Rows from block 11 of a small sound classifier, named by matrix and row number. Rows with one number within an expert belong to one neuron, the router's apart. Each number is 50 + 15 x the weight over its row's rms, rounded and kept within 0 to 99. All counts start at 0. After the name is the row's rms in percent of the matrix's.
Before each expert's rows are labels from the 100 clips, of 14848, where the router gives the expert most weight on average: "strongest on" is what is common among them. Only what is clearly more common there than usual is listed. The data: short made-up English sentences, spoken by a formant synthesiser in many voices.
# router: router (model.blocks.11.mlp.router.weight, 32x160), inputs 80-159
# up: expert up (model.blocks.11.mlp.up, 32x160x160), inputs 80-159
# down: expert down (model.blocks.11.mlp.down, 32x160x160, transposed), outputs 80-159

# expert 14
strongest on: sentence kind: request; /p/; "please"; "me"
router.14 084:45 46 47 37 48 67 49 76 41 60 69 41 49 51 59 31 58 73 67 30 16 53 61 61 78 54 54 54 63 72 75 21 38 54 51 65 30 63 53 49 43 60 31 42 54 33 69 29 74 15 69 39 31 56 31 76 72 42 63 57 45 54 45 50 81 58 61 31 36 61 68 46 58 16 42 49 51 66 67 60
up.0 085:56 74 30 47 69 39 86 47 34 58 32 64 44 51 84 58 38 44 27 31 58 30 41 79 31 51 55 38 65 49 31 55 56 64 46 70 55 76 50 52 46 44 52 43 38 51 51 02 44 66 56 30 52 57 47 86 37 51 45 45 59 29 36 63 34 58 47 74 39 45 42 55 61 70 75 50 68 62 57 24
down.0 087:42 33 21 32 56 52 82 39 26 51 43 53 60 58 47 56 55 57 28 25 47 47 56 82 45 58 52 60 74 60 34 28 44 31 32 69 48 47 50 48 49 63 39 68 53 53 67 11 60 65 36 59 42 48 42 89 49 46 40 41 23 42 42 35 71 54 53 74 25 44 39 39 45 57 38 61 33 90 69 75
up.1 089:39 57 83 59 52 42 20 63 74 47 38 46 44 38 27 48 53 45 86 67 43 39 42 23 79 50 53 49 36 66 69 67 45 42 36 30 52 41 50 52 46 56 71 67 58 53 77 96 49 19 54 56 37 37 45 10 48 33 45 32 77 81 60 60 64 45 50 26 63 50 67 52 59 38 44 63 58 24 38 66
down.1 093:48 44 71 54 59 47 17 52 94 54 57 47 37 39 63 59 42 52 78 73 47 64 35 00 62 37 49 28 33 32 57 71 45 42 48 34 65 63 39 59 61 50 58 53 70 40 54 91 53 25 46 63 62 56 61 10 50 56 46 55 68 67 53 46 51 42 51 21 63 63 77 58 47 32 64 58 57 15 33 50
up.2 078:49 59 17 40 55 49 87 51 31 59 75 45 44 54 67 53 53 46 23 33 47 50 54 84 25 52 53 37 62 40 20 49 53 62 48 56 65 59 58 48 39 55 40 42 33 48 50 16 42 82 45 39 42 65 39 81 40 60 48 53 29 29 39 59 18 53 40 79 37 49 61 51 51 85 59 37 56 69 52 25
down.2 079:51 46 23 57 66 54 78 63 09 44 54 49 53 31 33 54 55 51 25 33 54 54 63 86 29 64 40 65 71 60 36 34 41 46 38 62 44 54 42 49 40 52 44 57 52 56 49 31 55 79 47 45 44 52 36 93 34 48 52 49 34 33 45 46 55 59 57 96 17 59 37 59 36 68 42 54 35 79 58 66
up.3 117:40 30 88 66 53 41 21 55 81 47 51 48 56 46 17 47 53 42 78 72 44 53 54 14 59 47 46 49 25 51 66 50 54 30 58 35 51 23 48 46 53 63 72 55 56 45 49 99 51 32 52 59 55 41 61 12 60 46 52 39 61 65 50 52 56 42 35 25 76 45 61 49 52 26 39 52 32 12 43 74
down.3 128:52 56 78 51 34 42 10 52 87 58 56 54 36 59 56 60 36 46 75 75 54 61 45 21 65 44 49 31 17 40 60 63 45 46 58 25 62 61 53 41 59 40 62 34 51 47 37 92 54 35 55 44 66 72 55 18 45 53 58 44 71 65 53 50 62 29 43 20 74 55 58 46 59 32 59 42 51 19 26 34

# expert 8
strongest on: muffled (low-pass)
router.8 085:42 40 37 50 45 43 72 29 48 48 44 37 57 48 78 19 48 53 94 40 49 61 51 61 58 58 61 65 45 60 44 84 38 49 48 72 04 40 57 52 76 63 31 50 46 19 51 42 51 63 40 09 56 17 52 79 40 33 64 71 26 61 21 44 64 65 59 46 44 36 52 61 63 57 50 42 65 63 65 47
up.0 113:33 57 39 38 65 60 46 59 41 54 26 77 49 43 34 68 41 48 61 66 39 38 58 66 56 63 50 70 68 42 62 54 44 24 55 34 66 30 36 63 37 60 39 19 40 57 32 48 60 53 34 67 71 46 40 60 54 53 66 35 40 45 26 60 49 52 40 50 34 28 29 53 57 39 48 32 40 67 64 54
down.0 096:51 52 30 28 24 27 34 51 61 54 55 54 53 56 47 70 51 23 53 52 43 83 79 31 32 47 34 55 31 54 54 39 60 37 87 42 56 75 57 45 66 68 55 51 58 51 19 65 84 56 60 45 69 44 50 43 49 53 73 47 65 79 47 46 69 61 42 72 52 55 65 35 81 23 44 40 45 32 84 56
up.1 075:35 55 47 33 49 39 56 67 59 47 67 41 34 46 58 67 69 35 62 58 80 59 55 36 44 28 47 51 59 39 60 50 50 64 30 59 56 60 45 29 38 70 41 51 69 64 56 69 26 42 79 28 09 52 40 53 50 52 55 47 63 69 65 39 63 55 45 31 38 34 61 27 43 66 82 73 78 46 47 41
down.1 085:55 76 41 71 46 60 53 50 50 44 40 39 13 58 48 41 38 66 46 60 47 34 38 66 59 52 79 32 59 55 49 40 50 44 36 30 45 66 40 66 26 66 37 64 21 59 48 34 62 40 78 18 38 38 57 41 61 33 35 59 51 45 40 34 28 29 31 66 47 84 63 48 47 46 55 87 46 35 66 40
up.2 109:56 53 22 30 51 47 47 52 38 50 45 56 52 74 41 72 48 57 44 48 59 46 29 79 50 66 49 48 68 40 64 74 46 15 43 24 83 44 53 44 51 49 50 37 53 61 42 47 54 67 43 66 65 53 29 56 45 50 49 37 46 36 22 73 50 54 43 58 24 48 36 43 50 34 42 59 27 63 43 57
down.2 091:76 42 72 36 51 54 36 45 91 42 56 74 45 55 52 50 45 43 55 47 47 69 33 63 52 75 69 56 33 77 47 54 79 51 60 26 24 53 82 27 35 45 53 29 60 45 45 49 65 59 70 42 58 72 59 69 62 52 81 59 75 42 67 52 71 67 72 46 46 58 47 52 44 24 43 33 41 24 66 50
up.3 096:41 44 36 45 54 41 48 62 06 52 52 47 34 52 66 64 50 37 79 58 53 52 42 96 62 52 60 73 48 32 48 73 50 52 50 44 57 59 34 37 57 56 58 55 61 58 45 35 35 42 53 54 17 47 64 78 43 68 66 64 37 69 39 38 35 42 40 72 43 50 69 32 51 61 61 69 34 94 19 62
down.3 105:53 18 39 49 91 70 48 50 49 37 52 73 87 52 85 53 61 49 54 70 53 50 58 72 37 60 29 34 57 59 32 44 71 49 52 46 31 58 34 56 45 60 36 49 58 57 42 42 57 63 52 81 42 22 38 45 46 56 40 53 66 33 45 44 39 72 40 55 66 70 64 57 55 38 70 50 62 21 68 62

# expert 20
strongest on: clipping; sentence kind: request; white noise
router.20 090:51 56 40 39 45 72 43 46 51 51 69 54 58 49 72 47 53 60 75 38 37 51 38 38 66 39 38 59 58 76 54 45 43 43 48 53 22 28 45 51 54 53 36 41 63 32 17 45 72 22 56 75 52 33 38 56 45 46 66 51 40 74 34 59 66 80 80 42 46 47 33 71 54 29 52 51 73 54 55 43
up.0 146:39 35 67 53 44 38 29 46 62 50 37 53 43 49 40 49 48 55 50 93 50 48 55 26 54 62 45 46 01 42 41 55 68 52 56 00 64 47 50 52 50 43 60 62 60 61 47 84 39 44 54 58 51 57 54 16 48 50 44 29 52 53 45 56 35 43 55 50 96 60 50 44 54 47 59 42 32 10 57 60
down.0 168:58 52 74 53 50 50 38 52 72 57 57 47 42 49 58 58 30 45 51 85 52 63 41 28 36 50 56 25 04 29 26 51 58 52 43 11 67 55 49 52 48 29 51 53 53 65 59 76 56 68 47 42 66 68 52 29 44 74 52 51 69 32 47 57 28 37 50 42 86 50 59 46 55 63 58 53 44 12 42 42
up.1 070:58 44 54 55 52 44 31 32 66 46 30 38 50 64 45 48 33 65 53 92 32 34 55 26 62 71 56 34 09 57 49 54 71 68 66 01 48 51 64 51 62 49 70 42 46 52 37 97 46 39 45 45 40 66 55 39 54 51 41 24 47 62 36 59 44 57 57 64 75 62 40 57 43 36 63 44 22 19 71 37
down.1 059:67 72 51 34 67 59 45 53 70 55 68 47 57 66 45 56 28 43 41 57 58 45 21 32 31 69 70 27 09 27 36 50 73 51 55 22 51 55 37 37 41 52 32 38 49 55 50 72 59 65 54 45 61 65 48 24 44 68 58 40 69 09 38 61 40 34 66 49 70 48 39 55 45 57 45 55 41 53 34 28
up.2 082:42 40 64 54 53 42 29 35 69 45 35 39 46 62 50 43 43 51 55 92 46 38 56 27 53 57 57 42 15 56 50 63 58 53 55 04 57 51 52 62 46 45 66 54 53 56 44 96 48 51 45 43 31 44 55 24 54 53 39 22 58 61 57 51 39 44 49 51 83 58 63 63 50 36 43 52 32 05 60 54
down.2 076:61 65 79 61 57 46 47 55 63 54 51 37 41 57 40 69 31 43 43 66 52 36 40 37 35 51 53 12 10 28 28 33 60 61 44 08 64 57 46 44 47 41 36 46 50 63 59 68 55 60 60 53 54 57 52 39 27 72 55 51 73 20 35 50 28 37 60 29 65 51 68 40 59 64 52 57 47 26 35 32
up.3 127:43 48 68 45 43 44 32 44 68 50 31 51 51 49 37 45 45 52 53 96 48 49 59 19 60 57 52 40 01 45 48 61 57 45 62 00 61 49 54 54 57 41 72 49 55 51 49 84 53 46 55 50 43 64 47 21 39 52 38 31 47 56 42 52 40 44 52 51 92 58 54 52 49 48 54 43 27 08 55 71
down.3 139:64 52 82 58 50 55 38 45 71 58 48 46 40 49 58 52 26 46 46 80 50 50 48 20 33 47 60 28 16 38 28 60 58 50 56 06 59 55 46 45 49 27 46 47 50 63 57 75 55 73 55 45 55 61 47 25 39 78 52 53 68 27 34 53 22 41 50 38 84 53 59 41 58 66 61 55 43 19 41 40

# expert 0
strongest on: /i/; "he"; "she"
router.0 085:60 63 57 38 59 43 72 57 55 43 53 51 65 55 62 39 48 45 60 45 56 20 51 39 76 41 47 56 51 99 85 24 60 73 48 69 31 71 35 56 44 63 41 48 20 42 45 43 57 16 21 12 46 45 60 54 57 20 48 56 40 77 42 46 57 56 66 34 39 65 81 52 59 29 31 44 76 62 77 48
up.0 097:65 37 60 55 72 56 27 57 48 46 43 77 40 43 30 60 46 45 62 44 59 48 58 48 50 69 33 34 73 81 69 58 51 59 63 41 60 37 57 64 57 36 55 34 46 49 32 56 76 30 60 54 51 61 54 42 47 67 41 46 54 84 15 54 70 36 51 49 29 66 29 59 47 30 46 78 18 60 49 82
down.0 116:52 65 59 63 48 44 46 25 55 65 65 48 72 51 50 40 71 60 38 37 37 28 36 40 53 40 61 58 40 70 60 55 51 48 68 57 32 64 46 55 16 63 33 49 51 43 41 34 25 61 53 39 39 27 51 62 44 41 31 61 50 48 60 77 68 70 50 62 54 63 61 38 41 44 47 61 64 67 76 44
up.1 108:53 80 48 55 32 33 60 44 44 40 40 32 53 39 34 50 57 62 37 30 58 42 38 52 62 45 61 44 19 31 53 71 34 25 47 54 42 49 53 31 25 23 29 48 71 38 68 28 30 31 66 52 38 31 42 54 67 32 43 65 48 62 62 42 45 57 64 36 40 38 70 56 83 74 30 16 41 69 47 40
down.1 100:41 35 30 49 63 58 60 48 45 54 28 51 61 39 86 43 49 81 30 29 44 34 56 65 44 71 72 59 82 48 47 28 47 49 47 72 53 47 12 81 34 31 45 59 35 49 43 41 38 64 28 54 58 47 39 58 47 53 19 70 50 41 47 37 45 43 50 94 28 48 19 58 37 52 84 63 67 41 43 51
up.2 112:48 49 45 46 78 56 31 60 68 59 46 63 44 54 41 46 41 44 70 56 50 42 54 51 54 70 50 37 78 84 73 62 63 57 60 63 63 53 58 57 54 48 61 33 42 47 35 61 52 10 56 33 60 71 66 37 56 51 34 40 55 82 15 55 74 24 42 39 52 64 32 69 53 29 57 85 05 56 47 87
down.2 110:71 57 34 53 83 43 56 32 46 74 54 45 71 54 58 40 50 55 39 42 42 19 64 38 76 39 46 81 71 65 49 45 49 57 55 60 35 68 67 64 31 39 48 40 30 57 57 30 35 38 53 39 47 42 59 49 26 12 44 61 44 39 50 80 47 60 58 63 58 46 69 42 24 40 40 68 61 67 71 51
up.3 116:51 40 50 69 78 45 52 55 50 55 42 55 35 57 39 57 42 28 72 46 51 28 47 60 59 68 55 45 73 75 72 47 57 59 49 65 73 48 45 64 57 46 59 39 34 46 31 68 52 32 55 47 43 42 72 36 59 54 56 39 62 69 17 50 61 40 24 48 33 59 27 55 52 14 47 78 31 58 48 93
down.3 115:60 45 34 54 65 45 62 27 58 63 46 30 72 65 52 26 72 50 43 33 58 23 39 49 64 47 47 64 64 81 52 42 60 41 35 53 27 50 52 67 29 58 26 47 53 35 32 39 41 56 45 43 42 39 45 66 44 42 50 42 53 46 52 72 72 57 74 70 58 54 50 50 15 63 42 52 59 67 76 51

# expert 5
strongest on: mains hum
router.5 081:61 40 42 41 40 42 66 51 62 65 66 68 53 61 80 54 33 70 50 36 63 52 28 54 64 51 67 51 49 54 67 59 80 65 57 64 40 62 43 35 39 44 39 39 33 23 55 18 29 45 63 28 53 64 37 84 19 39 32 60 22 67 49 60 75 68 51 36 38 43 65 71 27 51 80 60 60 68 68 55
up.0 087:54 43 62 73 49 26 22 73 53 72 47 43 28 38 27 59 74 62 45 67 60 15 45 61 43 46 61 34 30 50 57 66 25 50 45 44 47 67 27 51 31 18 38 59 44 43 47 45 53 47 22 65 64 55 54 71 65 58 58 58 26 47 48 47 51 68 42 44 58 39 57 67 55 40 45 48 38 66 69 45
down.0 097:56 34 51 70 37 44 58 42 85 68 56 17 67 67 57 46 21 53 28 41 62 46 43 54 68 32 54 55 48 20 42 55 38 56 61 37 33 46 39 33 41 44 55 39 55 61 50 49 58 26 34 58 38 33 28 44 36 46 62 82 33 78 51 62 51 56 44 58 44 47 49 49 59 30 20 47 55 52 73 20
up.1 092:66 57 51 61 59 61 19 36 62 68 54 55 41 45 27 69 55 60 29 60 51 37 25 72 59 13 69 52 51 33 62 71 51 57 36 40 31 42 65 62 35 46 19 75 41 38 58 65 52 59 50 63 38 54 24 62 72 54 47 78 45 47 65 48 47 78 72 53 60 57 48 63 30 44 22 53 61 55 61 66
down.1 091:43 28 62 81 50 42 38 30 49 60 36 51 34 57 64 54 28 49 77 53 37 44 26 28 50 64 65 53 54 50 60 50 60 31 31 50 62 78 43 47 32 60 28 32 65 69 33 61 32 55 28 58 30 68 51 43 31 35 34 42 53 73 44 34 54 64 48 54 47 55 42 50 64 40 33 40 41 48 29 38
up.2 092:67 39 45 38 61 39 69 33 88 55 64 90 66 62 69 30 53 48 62 49 39 55 42 38 41 42 43 70 47 76 58 75 62 40 55 71 48 55 46 77 38 35 64 43 53 44 00 74 67 43 38 49 63 43 55 50 61 45 48 60 61 54 36 72 60 67 29 19 18 50 45 49 44 51 58 52 69 33 49 34
down.2 092:49 56 57 49 61 67 27 82 76 55 48 36 12 34 49 70 48 39 76 53 96 46 57 43 63 55 79 41 47 37 46 49 41 57 75 22 81 48 51 44 51 44 48 53 61 46 32 42 60 63 43 33 35 63 45 57 57 54 60 49 49 51 11 49 57 40 45 45 65 41 66 22 62 23 48 60 43 50 38 70
up.3 101:39 69 68 18 51 49 45 41 58 69 66 68 56 46 66 29 34 53 75 31 33 50 34 54 66 65 52 15 78 58 58 60 76 59 53 69 60 62 65 52 57 34 39 31 70 49 53 49 47 27 52 26 37 40 52 24 61 50 48 65 67 50 61 69 68 39 45 37 62 16 75 52 40 50 48 29 57 32 63 19
down.3 112:29 49 46 41 59 81 61 40 90 49 45 48 42 61 65 49 42 47 32 33 59 18 51 22 42 37 90 33 75 63 67 36 65 47 39 52 42 56 42 39 46 57 33 52 45 32 46 67 39 46 57 19 42 63 49 47 57 41 29 59 65 40 33 69 41 57 90 50 60 27 49 69 77 66 46 60 27 30 45 34

# expert 3
strongest on: mains hum
router.3 088:46 56 39 35 55 43 40 44 57 46 45 69 75 52 64 25 44 59 63 37 60 34 27 56 62 57 72 58 71 61 75 24 69 56 53 80 55 22 52 48 45 65 30 40 38 33 38 43 58 25 39 28 64 51 46 70 45 33 75 58 28 86 48 58 79 70 47 36 22 61 51 61 57 34 52 62 64 73 66 65
up.0 126:52 57 39 44 50 54 48 40 52 45 51 59 43 53 56 52 52 40 63 15 57 48 54 44 66 52 53 70 82 54 92 45 44 68 49 92 46 37 47 41 47 63 49 55 48 34 58 38 65 05 54 47 53 59 50 60 56 39 54 50 41 82 50 45 95 63 59 33 15 45 54 49 45 16 56 50 69 70 58 55
down.0 144:50 48 80 45 35 36 12 51 84 49 49 48 41 43 45 58 54 57 77 35 50 47 37 16 79 36 51 52 47 47 89 65 36 50 52 56 48 39 42 45 61 57 57 46 57 36 52 75 50 15 44 57 56 48 43 22 50 40 51 52 61 88 73 40 84 45 46 08 44 51 73 52 50 17 60 38 51 40 39 58
up.1 095:51 61 44 44 59 61 61 49 25 63 50 42 43 59 40 62 49 56 38 99 54 44 48 61 22 49 51 55 22 50 07 42 36 59 34 16 48 63 51 64 39 54 54 49 46 53 38 54 46 95 52 40 47 37 38 50 36 62 43 44 40 13 35 47 22 53 67 92 74 60 39 51 42 83 48 67 41 54 52 56
down.1 103:46 53 33 46 46 62 81 50 28 48 41 47 60 58 54 41 36 44 14 52 39 55 62 74 10 64 41 45 47 49 17 35 67 48 42 39 59 59 60 38 58 56 44 38 54 52 35 20 56 76 48 55 48 54 47 78 57 74 51 40 50 08 45 58 23 54 45 84 65 25 15 61 45 90 41 44 41 55 65 59
up.2 094:51 50 34 56 65 41 71 55 27 52 60 51 33 61 70 60 55 48 34 67 67 21 46 70 35 46 44 63 34 73 11 49 62 53 41 21 57 58 57 68 52 63 43 56 31 27 65 61 38 87 52 46 33 51 33 59 32 49 45 56 52 27 35 56 35 53 78 79 64 57 48 37 42 61 58 67 35 49 48 41
down.2 079:69 55 29 57 47 51 89 53 33 57 36 46 69 59 41 54 50 33 22 69 44 79 69 60 36 47 45 51 49 34 20 31 54 37 54 51 78 48 54 40 51 33 51 40 50 63 41 42 34 69 49 46 75 53 48 64 39 69 56 30 46 23 40 44 21 48 34 63 57 27 20 30 64 77 37 47 36 44 37 45
up.3 094:57 41 34 54 60 45 65 39 48 65 57 32 18 70 79 64 51 49 33 63 84 25 35 64 35 38 62 63 39 93 38 61 56 59 46 23 54 62 70 49 55 74 39 56 26 18 63 47 48 68 43 56 38 57 35 66 31 28 40 53 42 34 42 49 52 49 61 63 57 53 58 36 40 65 76 52 58 61 46 39
down.3 077:48 72 52 40 49 44 53 57 41 44 55 44 41 57 59 47 37 36 36 67 43 77 59 39 38 49 26 39 36 29 35 45 45 42 44 28 83 52 48 18 63 34 43 15 56 77 21 47 64 71 50 57 62 58 59 68 52 64 44 46 41 28 37 38 37 53 45 62 46 37 41 56 46 64 55 58 47 52 31 41

# expert 4
strongest on: rumble; thin (high-pass); mains hum
router.4 074:43 48 13 69 41 44 51 48 46 65 57 54 43 42 73 30 43 55 59 30 50 61 49 56 69 54 59 72 82 30 74 59 51 78 47 66 58 38 57 46 54 51 22 53 69 62 74 38 53 26 43 48 54 45 53 69 43 52 52 40 23 87 36 55 78 76 68 16 25 70 57 50 54 36 64 67 34 78 68 39
up.31 132:43 64 19 45 50 68 87 57 08 43 41 55 50 54 62 51 52 46 20 38 47 48 56 96 34 57 48 52 70 54 35 29 62 55 58 57 49 41 60 54 51 51 36 50 51 41 54 14 57 75 54 45 57 46 48 95 48 43 52 57 26 37 37 50 45 49 63 88 39 54 18 62 60 74 37 49 41 77 62 49
down.31 148:35 48 51 63 36 43 40 38 60 47 48 44 57 57 46 44 70 61 62 28 41 32 33 42 74 38 46 56 66 81 77 59 30 60 50 72 37 45 45 65 50 83 47 56 55 36 59 52 47 25 45 34 25 38 48 44 60 23 50 49 45 74 79 63 79 66 59 39 27 51 67 56 26 27 55 47 68 55 65 45
up.32 098:43 43 57 74 69 55 53 53 42 67 53 57 43 49 35 49 52 51 51 78 43 46 53 49 36 68 54 48 45 47 27 55 57 55 59 21 49 62 64 73 64 27 66 41 64 42 47 57 62 62 53 39 45 64 52 37 56 70 40 30 38 54 16 62 24 57 38 61 63 59 47 57 35 46 51 68 12 36 42 65
down.32 104:43 63 49 37 32 61 53 48 50 38 38 55 45 59 39 51 46 49 37 71 42 60 56 47 21 52 41 38 13 62 17 39 56 54 66 27 67 33 62 60 48 47 51 38 50 59 56 62 63 66 71 26 45 52 64 52 69 64 42 35 59 32 34 54 29 41 63 55 83 69 37 70 67 72 35 50 56 35 49 61
up.33 079:41 52 34 50 69 56 51 53 36 61 59 60 43 53 43 33 45 57 57 88 57 46 57 62 39 64 52 50 51 44 37 59 61 46 57 17 48 61 65 65 59 38 58 44 72 37 32 49 63 61 53 44 49 77 53 57 71 57 49 37 55 45 20 63 27 63 19 72 65 62 41 43 39 39 43 71 02 49 50 67
down.33 078:40 53 68 42 48 38 54 43 52 38 47 55 49 65 57 48 45 58 28 75 29 52 61 36 20 47 42 36 32 53 31 38 63 59 72 23 52 28 66 59 63 64 46 43 39 46 38 73 64 60 71 44 37 31 65 51 76 62 50 29 54 21 45 62 25 36 49 40 77 82 28 43 69 43 49 48 59 34 38 64
up.34 130:45 68 13 49 41 64 86 45 16 42 37 60 51 63 64 46 46 45 16 40 46 49 50 97 38 63 50 49 62 63 39 32 70 62 62 61 41 39 61 51 46 52 37 57 50 34 55 25 61 65 52 45 52 51 54 94 53 51 51 59 27 29 36 62 49 55 58 82 35 54 25 60 56 73 38 48 39 72 66 50
down.34 149:38 49 55 62 36 39 42 44 58 52 50 42 53 47 46 41 75 63 65 22 50 36 32 42 67 36 50 67 67 74 76 70 32 60 47 77 37 45 40 60 46 86 41 59 43 25 60 40 49 25 42 43 23 40 44 45 60 24 45 47 56 81 76 60 73 56 63 39 34 49 64 62 27 28 55 50 70 61 60 50

# expert 6
strongest on: pink noise
router.6 116:67 64 46 44 80 42 49 75 44 49 67 63 40 68 67 56 58 37 63 39 49 50 42 57 73 45 71 57 83 53 74 25 43 59 61 70 69 67 54 38 47 85 30 37 35 65 42 70 68 37 64 39 73 36 64 56 61 20 41 77 24 59 32 58 83 44 40 29 35 44 50 38 47 20 60 61 41 66 73 70
up.0 087:34 39 47 66 54 46 65 79 40 27 49 63 52 38 23 22 74 51 41 54 61 34 44 46 35 62 55 70 50 46 23 33 39 62 37 52 29 28 32 53 48 67 51 57 67 31 58 43 33 79 65 67 44 25 49 62 41 49 38 63 22 54 42 38 37 68 51 71 61 73 43 81 57 80 30 65 42 67 33 79
down.0 092:31 49 48 44 48 58 36 15 64 58 42 41 42 55 55 56 51 53 68 47 49 45 42 39 81 44 83 47 59 65 75 59 42 63 47 61 51 31 78 72 38 79 27 47 45 38 62 52 23 39 44 36 49 35 53 51 40 29 47 46 73 71 38 63 57 56 67 18 50 50 62 67 44 22 52 69 81 56 47 42
up.1 097:23 57 50 81 59 34 47 58 49 47 57 44 57 40 37 56 81 66 54 71 55 48 56 55 34 54 55 61 59 57 36 45 29 77 45 23 16 39 43 57 46 54 44 76 67 42 64 76 42 57 67 69 38 23 60 52 48 50 39 44 19 50 35 50 46 72 62 63 52 58 23 70 50 58 40 65 45 83 48 85
down.1 094:29 74 31 56 48 66 40 34 48 39 57 30 63 75 59 36 45 46 56 36 45 31 34 56 61 50 68 58 57 51 45 67 61 79 33 51 24 36 71 70 31 70 27 42 34 51 58 52 43 44 45 50 25 34 61 42 46 23 65 34 32 57 58 82 68 79 89 36 32 61 53 60 53 40 58 69 72 52 71 63
up.2 088:50 33 39 53 44 61 67 27 40 68 43 52 45 61 70 32 23 83 54 38 42 56 48 55 43 59 56 33 53 47 70 51 62 33 70 58 72 59 51 49 47 35 54 38 22 60 39 35 47 38 44 21 74 70 26 75 60 39 40 55 64 48 39 35 62 22 39 66 73 44 65 31 40 43 66 44 40 23 76 36
down.2 086:72 70 74 57 49 53 39 61 61 46 58 63 33 40 48 69 40 37 69 53 81 47 73 36 49 45 48 49 51 50 61 34 29 58 34 34 63 51 49 49 60 48 54 39 29 23 43 42 59 49 31 56 64 66 42 00 38 48 52 37 67 68 41 46 46 43 33 34 64 56 37 47 36 26 72 31 48 38 49 78
up.3 050:57 67 55 31 48 51 60 40 43 40 44 61 34 64 61 41 25 72 67 75 59 56 63 53 29 52 72 52 52 31 44 54 63 41 76 52 19 63 47 56 52 55 32 28 45 42 44 38 67 64 35 36 49 54 47 70 76 47 53 46 21 50 36 40 42 56 31 45 52 22 36 57 31 43 80 30 52 40 58 32
down.3 062:70 74 61 57 52 50 58 61 55 62 46 50 53 68 46 45 60 48 33 74 51 51 43 76 69 34 55 25 59 37 93 65 44 53 59 39 60 69 65 56 57 48 63 57 21 67 50 16 53 41 57 50 60 46 61 48 35 49 41 50 42 74 47 73 57 45 43 57 67 48 59 49 45 53 82 41 96 29 70 80